From a checkpoint of a small image embedding model: widths [96, 192, 384], trained on larger renderings of crowded toy scenes.
Rows from block 5, named by matrix and row number. Rows with one number belong to one channel. Each number is 128 + 32 x the weight over its row's rms, rounded and kept within 0 to 255. All counts start at 0. Numbers have three digits each. After the name is the row's rms in percent of the matrix's.
# c3: 3x3 conv (model.blocks.5.c3.weight, 192x192x3x3), inputs 0-10, a 3x3 kernel for each
# c1: pointwise conv (model.blocks.5.c1.weight, 192x192x1x1), inputs 0-95
c3.10 101:097091130081107088071179126075086056097098086066151058148146166119118063137170179157159147124141125140139062128154128126073097129105104170062130119080066137131124145096140136097123137115118064065089086069084144083075125151099146110132164111139141120128180094164129174121141095120051114084152096119
c3.11 101:106193091095050111144159117124170126147107178118140130112083183155164131132149134154151132110139138143079160109078175090058095166170131149064123183125177159142143093083122131117082109131141106118119123117134063113099159080136141123147131141161139117106145101123137090135099083129098129132109176115
c3.12 101:208155161170162140141194143160130110140135096138126114031169194190100119140110069134152104129128147127135148122133096103152100113078112139089151125105113106073065113112152017097128086093154147096052117162156159107078111166136084115129047145109141167150085055148156138118050114080080147129116101136
c3.13 100:156107068152065112107142134115128122170065155125083121077070124124086212129123167148132125097126156180159084132066120124068106141122162135140112119153149132129118128125159139094188096079152144127187134052168113087162160073129086127157133126101156121097128133085135114168150113162081136180110168136
c3.14 101:122126158114080138126143067143139178073059099132100048181181089129117114096124008102136095151112142132138163137094121169085161123126127148115105130114113052054017161080106144145090153124111156140146114079098109069091140087102134103147145097125116093143110115131152078201146102149123140116104141162
c3.15 100:099119099092113138121068138102119148121100149130140152081094116068134116089168179100182129038114084138101094173137213149080124118082197134103120137156132128178160142128143118157062039132111143109159071083118097178121089093111141130097151078064146137150160111098119096132135122170088095097182065132
c3.16 099:099150094144092160112142133140142139166106140132109096126127096136116148113101148108153089167148140172125101146085120157070143142151130150129105170136101101133162119116132088143145124164123115080117170070098174092108173082160150114198136096176090122108124058127039091101109144106118135134196112197
c3.17 100:117120123097135121148159198134176114124103135143149118116092166093099131112205165119112128116143098123084164098128152199146143042121130101070104181127163094145072121117133130145105176112114119166193130091146133136095141145161117112113136111138120105052186094123108068145118162116101144172144097129
c3.18 097:189139142108120153117131126114118110134088075150115100104142094151106148171146103116149080128145083135114103067099125168073125126132128163136124152102110150175174122101089190106167115164051137130147130118098135125119167172188104104137102096085121084119123112099145152118132141106116135151144125114
c3.19 100:184163101154102145123139167109128123119074105174159125131069134114159152096187125156170157087139125085098162105135166131163085141114153111109174129138140126164107133154148170155149124133064069168192128118136162175059117136112094126103189064110121155146139139183208089122138168127105141174066111137
c3.20 100:125114119075133097141109120100104090158104124149189179104155101129158119161162100147100126119144060108060101181126155144157136167110116154127154108088116108142108184162185131149143039123093115108119098139103193188129121115076132135111089079065137075135145095152117105067102142125152109129093087105
c3.21 097:147143113150149124130128177136130068117115129127124094126160139130131092131132096134100082180100104143104134121079104137177139111127131126172141148122155077148127192161133108112157072147113176132091135085166134165117082139086086118101166081162109096167104071169149061177186100099192116138087162127
c3.22 099:143103091169065116136094090149133099148126139140037132133149160111123068075141136138111167150118171098102160133115160106068050080108114147127062194130125176170181128125080137155162119194116141136131136116175125065125119127173094141149151102158110090132117148091121085099153127144062133191131065152
c3.23 099:121128150097124122130094163136052173082084087099082104136143151178103141102131099079139095138152114117172119075143111145095120134105104082099113117091162107096116137103127123056148133141088109063118131121187097081146130141130168144113101149107104151098118070185168126110145108145160174131116193116
c3.24 099:167135146179105216182179170156116091128109111128117069116109158125114148109076128154141142118155105100105157123142111068102137071152086091129123108132088083106100105130156093120126081120152126158050180146125125117086120131126095100120093127136141125147116156164127163054126171133117150138130104118
c3.25 101:111157096086131175117126144122142155157151153112108156095072141155113145085148112119100165098141099148123148160053147090107139140121103137116126158110105154078120122103173156124096112111148116047077067138094100138107133153140082126110050164152148145102064099119119129167165125157075084081131142169
c3.26 101:105151167120117100114115148109143172114165145118122151131046151068118131082114142157133143142176139121169111077083154149110092123096167152077140183164173128116105168124170104180100115124135089125141133135164048134111175104153138135082101107113182137120136144101105091126188139144098153116155096150
c3.27 100:141125136100083140146138172117166113126099111169179125158065076096119155096205118162196099086143087150059147145110179138141094151110112077083129147113156085153071135108111163139171095165089126183214158064122112174103138071087113136132165086128125103133123121134149078141135048108138083120060118109
c3.28 100:146149145101076128172078104144120130130132124140130072161060137101143076117172176144168094100131126090106121088081170179103110098142136122098112132140115134176147092096114180154143123172091082147108161113123079097091168158144168156124080084106120126136124126127138109070128112107147090106086096106
c3.29 098:082075128083118073123168118096140082146107098160144103162092074104129166071132168207197099127138087188130136072152100132107169144103140097113153057159071135124197133111107149144196116079156148129229143146114098131116140138108108123160152095142121148120114081136160165154104168084135160117150159099
c3.30 100:158128100135112125077132139123132091123106099144089090075104135107095116150164091205183156149135188108134109114117117087101114111165156101084188149117117146120120174121210145132104084170073137079125164109132104163060113099153063139108132109121096119054087094127101170092127156168144095106100130160
c3.31 099:172134187149118114119217096100090081122086087162169092168130102181144165155069149173148108153142153144135107145184121138075054156112182166104131128124167129055136104103089107143170095080132092128090032107114065116110068133108117100148128184108057132135134077106106095122130124108087142152160111128
c3.32 101:061102131102093084121162068082169148113126161132116102150074145181115117175122092173101139150128098123121129080106122167119115170148157154152084118166115187153110128081151167102119170177157137162104067105126131082066137135131185087085136096100148171096170108127178121127142130177106180134140141115
c3.33 100:122095164123159106115099109165048126156156141193163142098093103150187135155114142117113112102051083156112139096138093155109123105066130125108118126116118123070129080181080133177137115145141108101116085119135155154080095136132144133138139100111154174122127146055119098087055146138201123174156107184
c3.34 098:123072165104149134155142134169113162119159138180161110139208167180081162113144100104130172118153156112098119104060115143159127095111074135127104122051147118151111106112120114094099180081071133079088136146150164108108134222124153117117133061142174159128117069128172106108141097112123198140071171076
c3.35 108:165138153155079145168114198157116150148115144147160158109088100098052128106167139093118146119078166100123156189159207155153150132142166164142164119042122171129164167135146093077085144093096119085116138122133102130125116041085135058135167149126119117122143112103128125142191128169090036089110115102
c3.36 100:133131128100127144131134155116079136121135149141158114191133089155141143110155108141056162122084138186152170115154128154083080138139081172140160122099140185127163116112128108138151132136080131085093059129121109123098134149142171118150163169156160112120130106121152114132066112145135078160174064127
c3.37 101:137130091134070145117095147098122108123053142161114121129103118125102153108154135121142100143162137144052143079069081158081100130132185139076138109091134094139050158071136139103174127113141121113168153077134111122097157088150099100115159074158111098121167087109142105163155124151136125154161104177
c3.38 098:091143125091071129165150123114193157140105126131112171100091182189109137128125130103126125105138103158138087139132155152135143076117168081113113135169127084143127150075156170114133129113127167171150095089125052083156126110183135085121085156108173125139109056126075184107145108199160090139096101093
c3.39 098:157157098110130114137154140131144127145162121101173118134114177131075129128121108118147055094161120119134106119055103168133135136175141078137140135119157139109103172135203153177135144165092104139126156084101092142143139122167146128054096120092132149108166146145178087116151152122105104105141131146
c3.40 099:179121167158059144195090133067120188156131127164116078215088159090162073143107119185141096165144156163149132054091088120047053138134148132091162116137081148172133126092144184136140119162150032112132159104176095115119207130177159131101087117092106086169090166117161119145150109138188111107146105139
c3.41 101:112150084147131089082151113108171103131142126110111166122105159073126129095154158154120185164200137116136089110084167145059115129147130157127094162097157125094133127113142128119150111124103104075104096129112139105082144147169128105146131097149087166090125062101126106092158168174128148178133080081
c3.42 100:105091066109087110097104099123110119154120122128110107129063166152054140141150148169090132160113153095059120149147151083162083124075140133179093083083055126196183091179102112106156086164114124134073115126102123153099103108217111142119104068138117191152142114116101019130134078150105128207121052142
c3.43 100:117147114107165092048197132169130117141132136100132128108164110116158079083121083110106119088156096137102136115114139090141125072098087145102122135090157180105124162146147114089139123092109112111126096150091100132128139124092100082109119184128153086147114081147135094139052175107082113085157144110
c3.44 099:093103118156084149164163168137108135151152145058102101097134138110107124155130110154147096111150139159087122082111126095136145164156136197104095146105139135151138121163153066155150046125161132149124152144108143141137087155076110153118079101134115187125127117150113136101133136112160150118098167103
c3.45 103:169152132109123193143130158163149151122101182122161141125131131132109081152151142105149148101148125104129168106109150091114121150095106142164149127114120178157188141129143075094106154147141096121093124132141121141103115109122072084007171117115126137127076108092172109097162136142167096157140166145
c3.46 100:185166163097137185126141134161179183136143157111106182137093147122074110106109100092144135102134127057141149093110099077138097125100132122170090190089122123091147129106129114090135112082055131083103151154105086108114142148125116074088150165179142185094124083080113188128095113144105106183165167142
c3.47 100:098131122120110125170108172130139091118064116161147153131088174129092154147145138102147100160172149153130141136123168138131120167131171167103095110081149092118087134107118135144180159100087168105089140069113109090096129155174140106133140092071137097143179070145134168086173105128172149184104126101
c3.48 100:059106139115101129144136105099193132131155141131109067129063139163118145172114168158133147117152155137121124100135101111089123134140143084070075163167148199122186053121092120095147170071165105134099097152110088040073115151101157085113123123145119141054148100093124171143122158138148116170132097091
c3.49 102:063124092104116138135153144147176117134131120167181122085079054092155112149195152141149076097126035149122109181137184169160139142122091092067181120143122097178137152093161109123169132103109100172166135080101146175158119070064166132131103123131154103175148156149109083078140094102122099068098117097
c3.50 104:159135126175148146175104115123152149137155085069029041114088092114137098152126119115124071112145113104141095110066157119085117152150151139063110127105144122147095141155146128103104135167101078112125147091116082082114121134035152139150109104195146127114160032161150105154095050098118121094088157169
c3.51 102:161164177134169194111185184136154172103141099128151199126063121131061151129095133059084053113132180137129148124125132128111103071127126112171116156092065157132173134080118136094127138080121124109155125115092096126140153053102129074144184091158122147105141090082137148127111049123110095147089135138
c3.52 100:109133072104118082121081112161130129124091041092135110084112162142159200135167178161110108059208158108107122147123125132154142114161110104113155117130174137130136142090063118139119144162110189164215105127133172134142158152103127141134131210177170168122136144156114163105124085177184150136152151160
c3.53 096:056155100069108112202107128114115122195147183128122131173149164112112148140143190124134111072126141092145117112165146111095113163118171090114141115146137119116185121203120112074097103151108134082122137101090147124077134084131152155130122042133140169154167114130173036148085094063097086106040092102
c3.54 100:107138116090120081148117128110118132184118124123123122077050063108170113166160129118159162104114188123075142131132139086138101116132115097166058142153161143135117111126088104135080105158136139145171115124148134156064070064141082163109096100147149155100126150128111079087100142210097108178103143190
c3.55 100:151138116167101141138132144136148138096102091174165111140050104121138150111188105118138124096145083124100153147100136157140106121133132075079113104154176087164057190118126119127160131169075095180195164112130133167150130082081124130161135079173159071154127136171150092127134068105109115088061132157
c3.56 098:158109124169151148128192087150132143104121154104117137157137116130133130125160183062154081146166108175118132116127084122072141120090104156152112155152090077083109115124087140142126134139126118145125119107165136044107150111119113079144118098161129114107116025127159113157052118065126125114141176119
c3.57 099:093128135160143128122100087118112136130129117114047114165178123129121094089150118106153113091168141098151108122087154136076101144116126118155130159133128155118128165089080112116162119134139110118127095155094059056083176125106150099170109130171149088131128106130150129207121144080138182187105140116
c3.58 100:153089122072164090131093126101074099174144120150168132071078120130109140135137136115159115120103125091114078137138166109168085171130139137150137136125176118113117078160055112167162122090124101136126109150135142206108049106137149122135157078136155129145171121120149077117103145133113097169113127148
c3.59 099:144117153115126049120200164090103114105106113135123093185086146129145114148150128151153127119161140155141175171136180118099111171165157150055155155108135112052092168084094153137044125109149078119124110102095124115078136157058126128127146125140168059190161111162131146193155156177101146121086082153
c3.60 101:173165144103166187120144169134171137115156152098137152081110145123161144111051108107151126104113171122094141126130110113132131121137129113136109127122103153145156108181133102071138111089085125097128132151138122154147141091121156074056176067140125107078140087073126149091133153127132135166138138141
c3.61 101:071168124156074135130069117037133150124111125128094105103110158161166113123109171147149079132148141159147134078128093136098107143148117128112119155115094110110156105125118187142116100130119066115075117132124139089088155162157148090109115128117093202121120124094146141116135147107151126130107138066
c3.62 100:153152110137060119132058163130137165185078177131086165182036151167141148126100140153121161182153150135171100143086138088109069190090220105123092146169171088164147156106174109094089132188095156160173171092181062121109185061161103153075174104085122131170058140047128093094156123156098137175179104146
c3.63 099:089148154074166164061128109111147152126167112125121119106132081117059090128112129122174144126153145110176098094146129077139099133129151155174143144152144171138103121186121127135134129052162114119095159173173099125098128132134145105096119126132082148082148123065098088104114205133149132149156173129
c3.64 100:075158116104135108115116099131115132146129134155132137138093109125072125158150135067174176107145103072115141191120140081087132075112091120137172079112125147136106169101128127140125096062147132125153115135187194164123134125116086092113144129205113138083086095179109136123095143068113119067039138139
c3.65 101:088106085154110131134167109141124077148167149126108025095171115133098130151165120117148058150080069168140121077104179121160105135166139098135142179123139136071104093051159064119089134081165165109084111172138136066061107158113154111117082128170088137128124163126153096129103103092107122104111095150
c3.66 098:089092106159131120136137154107058119097134178154112113196167150154086135120104146177147097161118177118149140111141111136134028119138153147157107170098130134137159152145120096131137148151123084053096117124086114035105110124182098143129138152109073194111115121112081132140127194110117097175179177132
c3.67 101:129135137056100112106087100112157181116081142124121185117133132152087147117104124109131181154121124113115154145112142076161118141108120163195121161118143147159227112177143149100156149152079130145157138128143092123123114115140129092142079174080125087093078149066091146098079145134071097163109054120
c3.68 100:150148139120187125116170165168177141152150127108094177138136150135107137125093156089098143091156159123115211119083070078126094110082101079123124156134084124094113156114168155090147141035107103118095150117049150136135183143157066044127176120171158107104107098097197139101109148167155090109074188147
c3.69 099:118066124157058170095089140122128124139165169104127108099032121172117126117128096159086126126145090133104103164122130127143133171111154143150117155156118085136135160173143101129188093091110164176162154131186118098100125093108074071122200123088110056148100118117147160074134155117122150107148083123
c3.70 102:129131151115080139118123178084110132070048089138118077143138170089078109101140076140094130115125107145141148136126126110116096077060132122097119116066139129129117134106114130125168137081086131100115104070127103144104101155135117115098138101116123108094117094132137113122142124096094101117085139138
c3.71 101:098144090120169086178131104150125087125134163085039087077119159176170139157173118158120034152163131123126149095135145106176176162126113094136182134104136122124127122174112149176059141152162121127115161118113096143142166166094118163141059174125164180111091129105113174124130077102158134097117120147
c3.72 098:051120108047062122112060175071122088096127121169150143125131153161143120067099161154064161108170126138198106108113180137121188080097155164136166133191149068070126121115165127179132120069085136142139104124135128161119160114172117107149107121115136119094142096136119093058129145146134100173100109130
c3.73 102:092123097106130180097146135043156096114155125137129167143104143141170132052139117145157118043133108119132106105104143075109092081109110111134091140111115127101132177129106158089110097099133121088074088144062083104077136135125103090128145156161125136113112102101100190083044142098102145134106157123
c3.74 096:148151130191120140125098151164187151146096131133153171149128161146168183135169103200200131125136102153097096168119127141102114105118152106116168095085088151148151114138127086127121131106118107165164101155108105148125090103101171146090173164108144178155122123083174138119217138169138149160157138168
c3.75 099:120113117142077174120108108121115117100111113220090123167088138091130146098065136148154236085178144111119140128104127159118110039065063144097126139158127154068110119141074092165101113109196109093115101067150167129084159138128110118119115079141128107114139154057103107153122098129133147132041108164
c3.76 096:150100133113173118063075131139193165137138081122134156117136147110146108093154112099135123135097113088102092142087143132142148096159153124102164111106077147190215124062151110105133159105166166167212144157080154168165125120120131108162172147107120152152098079152098134092137115143107116151198121105
c1.10 099:109084122144068077103047114084120092114152139102130142152118077124132091145080053148092126153119106028139131082151130131141087063104113117112135077117072151076124160121135139129133084076104115105084120078095134106100059147128076082141118114129119131145127115122127098132108113126115086097
c1.11 095:050105171142056116115113129104131143059072129179148111156148110077144117083116149173181113197074148145157049155145151142189171127160122151084175131154132089148172127167081174097086073146150141119159134092097096081122105118117105102184156074142120146126194143071119086121094109158178156186
c1.12 097:161134094125152114087163104048141129154145118091100101124075138077140147129147104055092122062207131114172156137114110111085143059098137092168131096116092142101117090089160118117121145083071131103122134120090088107127155118158112123162077140154080087055133097176131117075090083084095072145
c1.13 112:067039090129077150102016129130139143119115122138123150170127098125105133119094143111123096156110130126137120133130148144142139129114071114075125100126135083117154118088112142121128113132149125114157106115080117127059116103107138137148157107079163133156090093131117113117131105148136122136
c1.14 102:084067119110086122142080097117136131129126132107132118123088123150123111157055143111118102104082085100072076092149144163126112149085051113101088121095102091103096109079158148152123143128120130087095092121114116119075122095154156090123109102090104114104100084101096109111112092119129126160
c1.15 106:109059143122086144163048138114103160135132137126140127121150113105122124177106117176188050151079095112096056132127139143149139130160070131089128135148122054120152136166145138100156108074170118174118103075072129111075079141172117158164132095117129129145158138132082183122130065130116137205
c1.16 099:089110115145071132141069112060134126137155158110109158158141153157128146114135148157121086161080123144114115137171156135136139144141042132114057071102149097093164134117138166149094086129118159082113124092136124109110114115163152110137121050088156108115079084110101076088131110140141103139
c1.17 107:137098100143145126146089114097144140104129143147106135132115134130166167133118165129170020129081151122139091028144141134136127101123053089117157148168147051093134149136125145131159058164174142125100130152149127123152139179114138109150158116127131056129104109170072128101114126156160160094
c1.18 099:117080103142074095105110104101132107136115113154181120133154097133147040147103084132103104150111125073146120121106126138102170087121107101097110117063093071073140140133157135153095147044091094128071105086062123113087122096200126103114097108130146097163126129161088114131028103106153089140
c1.19 101:104072173139163138161104128125145086142096154188075156130130153142121171166121149129133070117082161116167090126146156136145145078145077081099114150160147050125131133164099135131184084131145109135141094080113143135137076190108134138160173088120107085149145175175079143130134109159160161164
c1.20 095:137095173146161086161112139093108131087127154123132155109150132160112164157153139170089117116159104107075127105132135206162141096114098087066117087166145099109122130170124100163203112146093098142160094116149138115134099099165128125121151121150075162110159115163108150080101113102113136108
c1.21 101:142090133099176125115068121078117145107146154131123159126134158128092124145124130132077099117152071100086096106151142166102135105158067094124086081077158115091152109156141104167155120129113155168065085150138176163103144120056123151058104051158142100152114061104071137128151073088098099138
c1.22 095:070118115120066132151110146158130166115126143170129115172162127129139142107128143101155095151097150158112114118129124125126142140131006106112105066128102073107119168120145162127074112153208161123128125173129129126133139107110156083093095107106143143169120133052113070102134108135151081155
c1.23 100:104076106150088087055120143068171084146132132086111137145116104161104127149086155160120099112158145079164126134114174108141145112079108124115161104109135113088108101065141133123124120105087031096106156122125102157103133078079106103144145116089111133090098094114114149131078086125124128120
c1.24 093:108117104154099139115155075158148199217090156102134118096108091120158076143107074090118134088185099118088105134097113071141072138104144105133137093083028122125097047097123133105151122141149103122129117088084078095128158147191144158115080062112111101112172088167112140134107125097141105136
c1.25 104:131153105135092112108143113094059149098065142087132143062072128157144127140111172144129139019137156154133178185152082146122141130104172115137102130144112129140129132103148130056145137098100154108098078097152097021111132148180138202134139082143127074097132153093141107129146167097113128153
c1.26 103:116157119176109162176123135144149110087141143165162130117139141099151141161168107121166072096068142163116054159105092122135162128134051096126168145101117061077142123161132143130141126148152109128080137142151090135117138131113122114141135093148144101161140064092041125130107139134142122145
c1.27 100:084096122135138116142052138118080138105075133168114155151152145177140144157136106130135088171082136121138068111179141137158150127131078081071126130134115079089124119190143158134127102091166074089111108089136130114138097169125164143157157101105116100082141098067040081083128107145162149159
c1.28 098:067100148134105137156099163121094120073075144196145122180157129127132112141085106149122061159075136121128099136154115107194189145145091120063142112114107055106148139150097138148133147103166085150114126104089159128082088113140109142149143112088113116161162171091089101133069099160110135144
c1.29 095:122098141142103166147138121065173166106153113172153195153133075122101099151073108165133129191131107159146115143186134170146089059144148106072153116102094132130161117134119132122168130112174148199128101112099162110069104101089131071157172167028119151144094161173147179108163123087144141126
c1.30 102:112082101139101116138086145092101136124112136123106129172166134162133135140066092167141152136053090128146089136186170169128136099150122036096102105106143046105156151164088171127126089122170137131087117071124130120088091148048087101155141081118138080145147114131084120116145122143170093158
c1.31 100:117087126130066136142116083075136152114100153052145086118085102116085105153050121112095132070105027138112118167095088105064110156121096165105101086120062121166113138105117059078116119093129144131127135143072128138131138177164106143085043085139172119099082112140192090149148154057087106115
c1.32 100:093127112129115157080108073087174067117094080121122126104120128147150162148141133102086117113110112100107116072095117107142156086127125142099129153085101119099131065053091137076123117125105111153142089076158092108116060123116110124156104130140059145116110158125097113149063100144126152079
c1.33 095:149136188051112119186115137150126129155146161092095115152130079095117120104111088094136127127145054133066095204166116096147052137138143159131076081084085126179097118090112104158152077093146122130107113111070148149100092160162128103087073124144130067104113117108161105121226119148112097133
c1.34 095:148163075148154049089154107062192084157163081121129185148145114131102133145129163117087099093162150068122160084134151135120118056150181106109137147095105143085122097161143090116140142087092090135087115115131114122128044073140124082148138142141163185128109139167117093158105138089134124127
c1.35 093:096112083110176044147110115132094104096125132078119131108106112114124110075069090153134121124130058042104131116112108053146056107160102118076089103073115100118125109086075091122151111126139118121077136111131137155077072127105111075111104064050115116079102132103119119107097100114134109084
c1.36 101:130140138076070101132131097097069127098087123113167089126137141092131083099134108130126135070139096117085153122124054091139147128103129158112064057097045120127139115120105074096098110088139131093080130082066118081087130075128153146113099085154063118112120191066122103128157169059051099124
c1.37 103:074063103158082095105079101088123073087139129133123151144140126141118136122102114149093073168067151102131129129118145114131136129186080132124121137121125077109117140161123126134124103127138128138056093097136130144087106116102140119135134088081154059132103126128049083106125092131145130123
c1.38 097:072111104132132171104093058040087133141118089109111109132073082130091088126113108127152080120115143109105106076141132079108104152097130141144130154058069097095113095079129109130131106161058123149091081097146125114150082143169048150123130148131095116119105077129104099162086126116132133159
c1.39 099:131149079161137108178074130148106069105134165132171168106115172116123140148099187102141079099093125087124119101116092120125081120078120075118118113085147097090120091128090112163184117120147060154084070170138113156080125102076124139139124122162096123172090071127072096154073131136128108109
c1.40 101:046134157142054117138092137167110124095133166149166136165155122139105120144126134137118144144074129127091103121125144092120148115111104097109141103103111096085103083139083151143152107158144102107121136112111116117129137119129123085123135095094149105153176116082045113145128064161160095141
c1.41 099:133141126197057094120131102061146121122065149116173162159144120149153135154158139154167129120041161067127123211097103136148151115142148084105160166120113104086140126117133159091112083152152075129149129095125094068098133112074144100112129112185054111157158137138134088103102161104151154145
c1.42 102:074118033103155088091139136114105122125130140126139090125105170140139145111175109134111115110164083114134155096150044111125126142182095144156083065090136083141153124108146120132134116093089110109084130148092140110114140090140119177086065049148156098125139101118116072126065152091079067113
c1.43 094:167127158156136099097143088072115098150118141134162105086072163138099149165151181130120130079145127067117068118139095186084139125117144126116107139099145113144165086186134137082184141125095105191122134132128116110096165160161123162119082113100149129218034137226123160139071165142116089139
c1.44 094:079140122157135089167128178117159136144139197212148152193154164185119174132197138186167103155157099119118143053157171134192186131091110112127189161125137167092177117154164198168128104133123074138136130107118156179134081155089049176110169128129156114142120170072156125116100108191140137163
c1.45 103:127103118154117113103130095120089074103093078066123099104083104108128077112100097120112107094071114086089139122133113098139116114119071124147098091093056123066103135107078088088069104095136069092126126138132114123041052105122121115090112096078092089103078116084134068152125149108108122095
c1.46 102:136140069133135093088153074083098110114091085075102064084099111101107105086155057114106108100123108128146155118096095109124114134109124145120077092125066155106130108091117085063084083118090113082096139113116128059117116116083156115154125117168091092107138127084143089107122170069118095146
c1.47 099:105056091168130080142060101072149067122061105064094150131088054101115123142022143098141138108098152061130161113143149123136135099124110119119113147123119133105126078082096118115128090113130112147097127113128091054046085124110063100126116099088092123090092133127129106148095114116105124096
c1.48 102:100161109142087158056151046091106108102083077104122091099093094111102115109117127113124162113070138183090140152120071123092134073116156133110118114090106108121142122102121107068080148150106131124145142061113082048145073121124110157140083114150046112097131141129140103147160112098119141085
c1.49 107:118121161127158137127067134146104153105123169141146146134129139168114173155139123155132103118139131092150071064154146118137146135149069080127132129113134052128122086182163148133123127123116087104124091102121172135164105152137143173171150082116152114082133141117019170161106111174143150186
c1.50 105:146145141147089093111084141038125137135128142130165137140123070120090131134118106115129070170131115143145049072151157137173147131112138128125159125153112084080196162144120144100124130144146132141087106113122112120134118144108083127174134122097160117092112108095075114109078063122121157170
c1.51 103:169137068134115097106112096100104102162069078095140121110100113105118071110116044145115160117109088075071163145155075098113125088127127135186103074114052128110111084114100079062090147095135095127065125095096119097095096056082130101086106131101094104130141137074124097128092092085115079127
c1.52 096:115081158207153128140118140145147161126132169178072170160154146160179181116140155118173102145174151127153055089185189150167169096117093084159135138202129095114111101220145160126142156169112124129169124075126127131180165182169116136140175102100102154149173109111098138130100106163131152169
c1.53 093:098155102118092137047131148113058135113097124190158083109119136102146121058149135183178148132090103171104150104088082122145091176204115122119114116181143120123110127159077133091079128104139120075162116104112075028111096112183128114104101127110127141074151155112151090141103078097066073150
c1.54 093:116090169109142155141105177155110131103116109193127133156159161122173159123115185209153117130097080142094124097172127183131108196186107145117138061148130047125154150168121156140142092095178136089140117146075104132102091093132177136103117096165122155138105114069128072147108080137120089126
c1.55 106:102101140144140149131102135137119069142111134124128156117125136174127143138126137154135103144110114120130046125147147100158143106212058115133125101155117048114115105145138137142151102134148087110117099100115125124121120168134113132127132084124126086122152117110025114081105092146143117169
c1.56 091:150117131164077157155107083030122138153092137120132145135098088142167154148145137118089121092117153132140116138139126135108170098120113144124105106119102109087089147064108131154074113142123089083123141104134125098172107186114120114158111139171105080044212104097146100084117161084098135175
c1.57 099:145141127165066129095172080079177100077098106116127106166115089096122109122121106156142155152065136132135190175105127145098091048132154140123133132133125162108094078100143134113095115138149098119129116114149100097137091128133108137158153159079093112131121159163154079127148145113146139134
c1.58 095:157141100101166123166138116121094114074117124076103176096057088130139067079126112160083156116132079126101159151123093137067043175171173130164067067137104124160165148102087071149169114124144144147087123181109120133163117113118115190065110070165133140152093124112140113176140115111078094127
c1.59 100:123101150163094104147081133103151109120109148130145150119093092106088085176103070148099088134132105103114089107172135132116057137136118093085176081180089107080120143133160155121108087118114111130105076093079138133110128123125082121144121110080150142164113104182096125104139102124131115141
c1.60 107:162149160119132122083146104103137110135067079107146115083094109099083077114122065152104148107106089104067146133126103121132126094159132149164056088123053168132107105101068033082091125077139094090092100127131114082081078050145160140104096108092101103118125117064135139160104106090091082123
c1.61 098:063108166152102090135131095127128151067097169138153124204135124154163147127121158114143120135156183113145060176123133149157175074136150075087165173099100015066102120086169136098098132137145147151107169074126113114127159114088112108182151129139120070125142132137140104123095165120124145133
c1.62 106:070080142149111167098080149137134150159125114160150134159114110108155147081050166177140143158094154154118106115119146141134074115135080078093054096162106066130122113105099152122089108094121124117171081152076060106117101072081099097135127074069143114145107161103086133125149086146160106093
c1.63 102:161165051144129156128176091118127117105135094131119121078114100087055126073125117123102146073088113149129125138044108081082072102137130146168088166123107150146127142125095071077113075117120123139138111095131092105147105173088132154130082124168116080109092116081169071125125140078129136131
c1.64 101:129099071149094097146116105095120118156173141140107115100135163153121174145100103183135095122144100059122118104202158173131178111174104093101098095138122127128104117137140096122185102132123117134140062100076138120143150191098140108148095084139158121180111091089121087105073094114101099095
c1.65 099:108168082072159122104176105157104147101151129119145048104122158111110089132117041098100113092151092118111149155122117119117136161129169104088135073088091067114095126155085070107079130134097126071112072103086110106132135072161162126098064094149137153081171149084160140141115075090094081110
c1.66 091:126139071112130094119131127109091112145146130104120075134081133059070110115119118113130160077174123180155172143072103133053079103120205182100107102093135148146112155070080090128114122164111124164088138114137103128134158068098144090151108154114131150102117194137189119100143165134101069107
c1.67 103:098084080114156120090130076143087136145142150130096057054133169143154115093174121137136097041104064105087150118112071122122136156113142087142060112096127149145097070149125133133125115074081095154053147131164084080125145117120145109073065110143068147121113124118099123122142135106085144153
c1.68 101:183149100153120135084118044101086140157100082094137129099099086124122133161135138055061101096157132153164096118141142157149117154114139104165104090134126098126111106146136148048110137125106111119105114083096052053120074132139135143195091103161114083088144083160120111133149106107162089145
c1.69 103:058099128145146152140066086125152172136186189153139150112102156142113153148170129154110106072181102169102074110117132142111148145138055066121103125091129059140123111124121129112116074120127160099101141140116128114177148133118103165119112063128176132102127065154126137105183124158111144144
c1.70 103:080048083128122062125068125102103141148150157149120165135136118191127138158068148133133079134167156071129088135152121139128120112133088100082164136119132093103140158104138133139131042134173138147075100107104138099067125135059118158140160121088154121129112104183118122120153138110117094088
c1.71 097:167130173167173097181111172131134139107173152151154141155115134179142109105122163153140125169167140084138126085132172159120090213156170088129118142172176105052179170131158169151164074136134119177133091144125150145157154156036135150145125128094168165180159075145079159147111103154145153080
c1.72 100:041100145171120189185112123102102129051123134133148158123178162132136139137113169131135108072098174154129083155148129162147141095145114123145178160138138090085113174186108138065142041137180127085136068098147106076116127118110133106135133129133103141151162120110140086077131104141152160129
c1.73 097:131160168132114111086148077093143125095071111113143093124094102134162146128134137101139152061111139183165137141070133128104140080134168112163129113089136192130097091141162142049082112123132120088094105183136115097130133107138099135145138165151089160118094164161141181125127173100113117148
c1.74 091:121066177137103072126119152113151165118045149163154163131164160126146112149124162174154100139104107063144059101166117165132142116143070151132098109142133098113130179132125144139142143128141102083090116089083131084125150112119151180110186103163103097119127066117121099133091118133152128136
c1.75 104:073089133176120151168048123159147145156139123158126147108166160121151140162125142159153069130099119157117144117158130170127126111156000108097143109119124053123122155153128145118175096117206174152117135123120135122081140098131138167124117063108147129161134112129101095099118114130120088117
c1.76 097:172142144080141111106160084059117148138102131069133121146109073109069072136070102164056167163160143132090133158146101137131123078087125119188084102138045146152123111113149060090112142115100087111134116086120146098091110076182102108144130128123131127093189126142104144169128149094143080167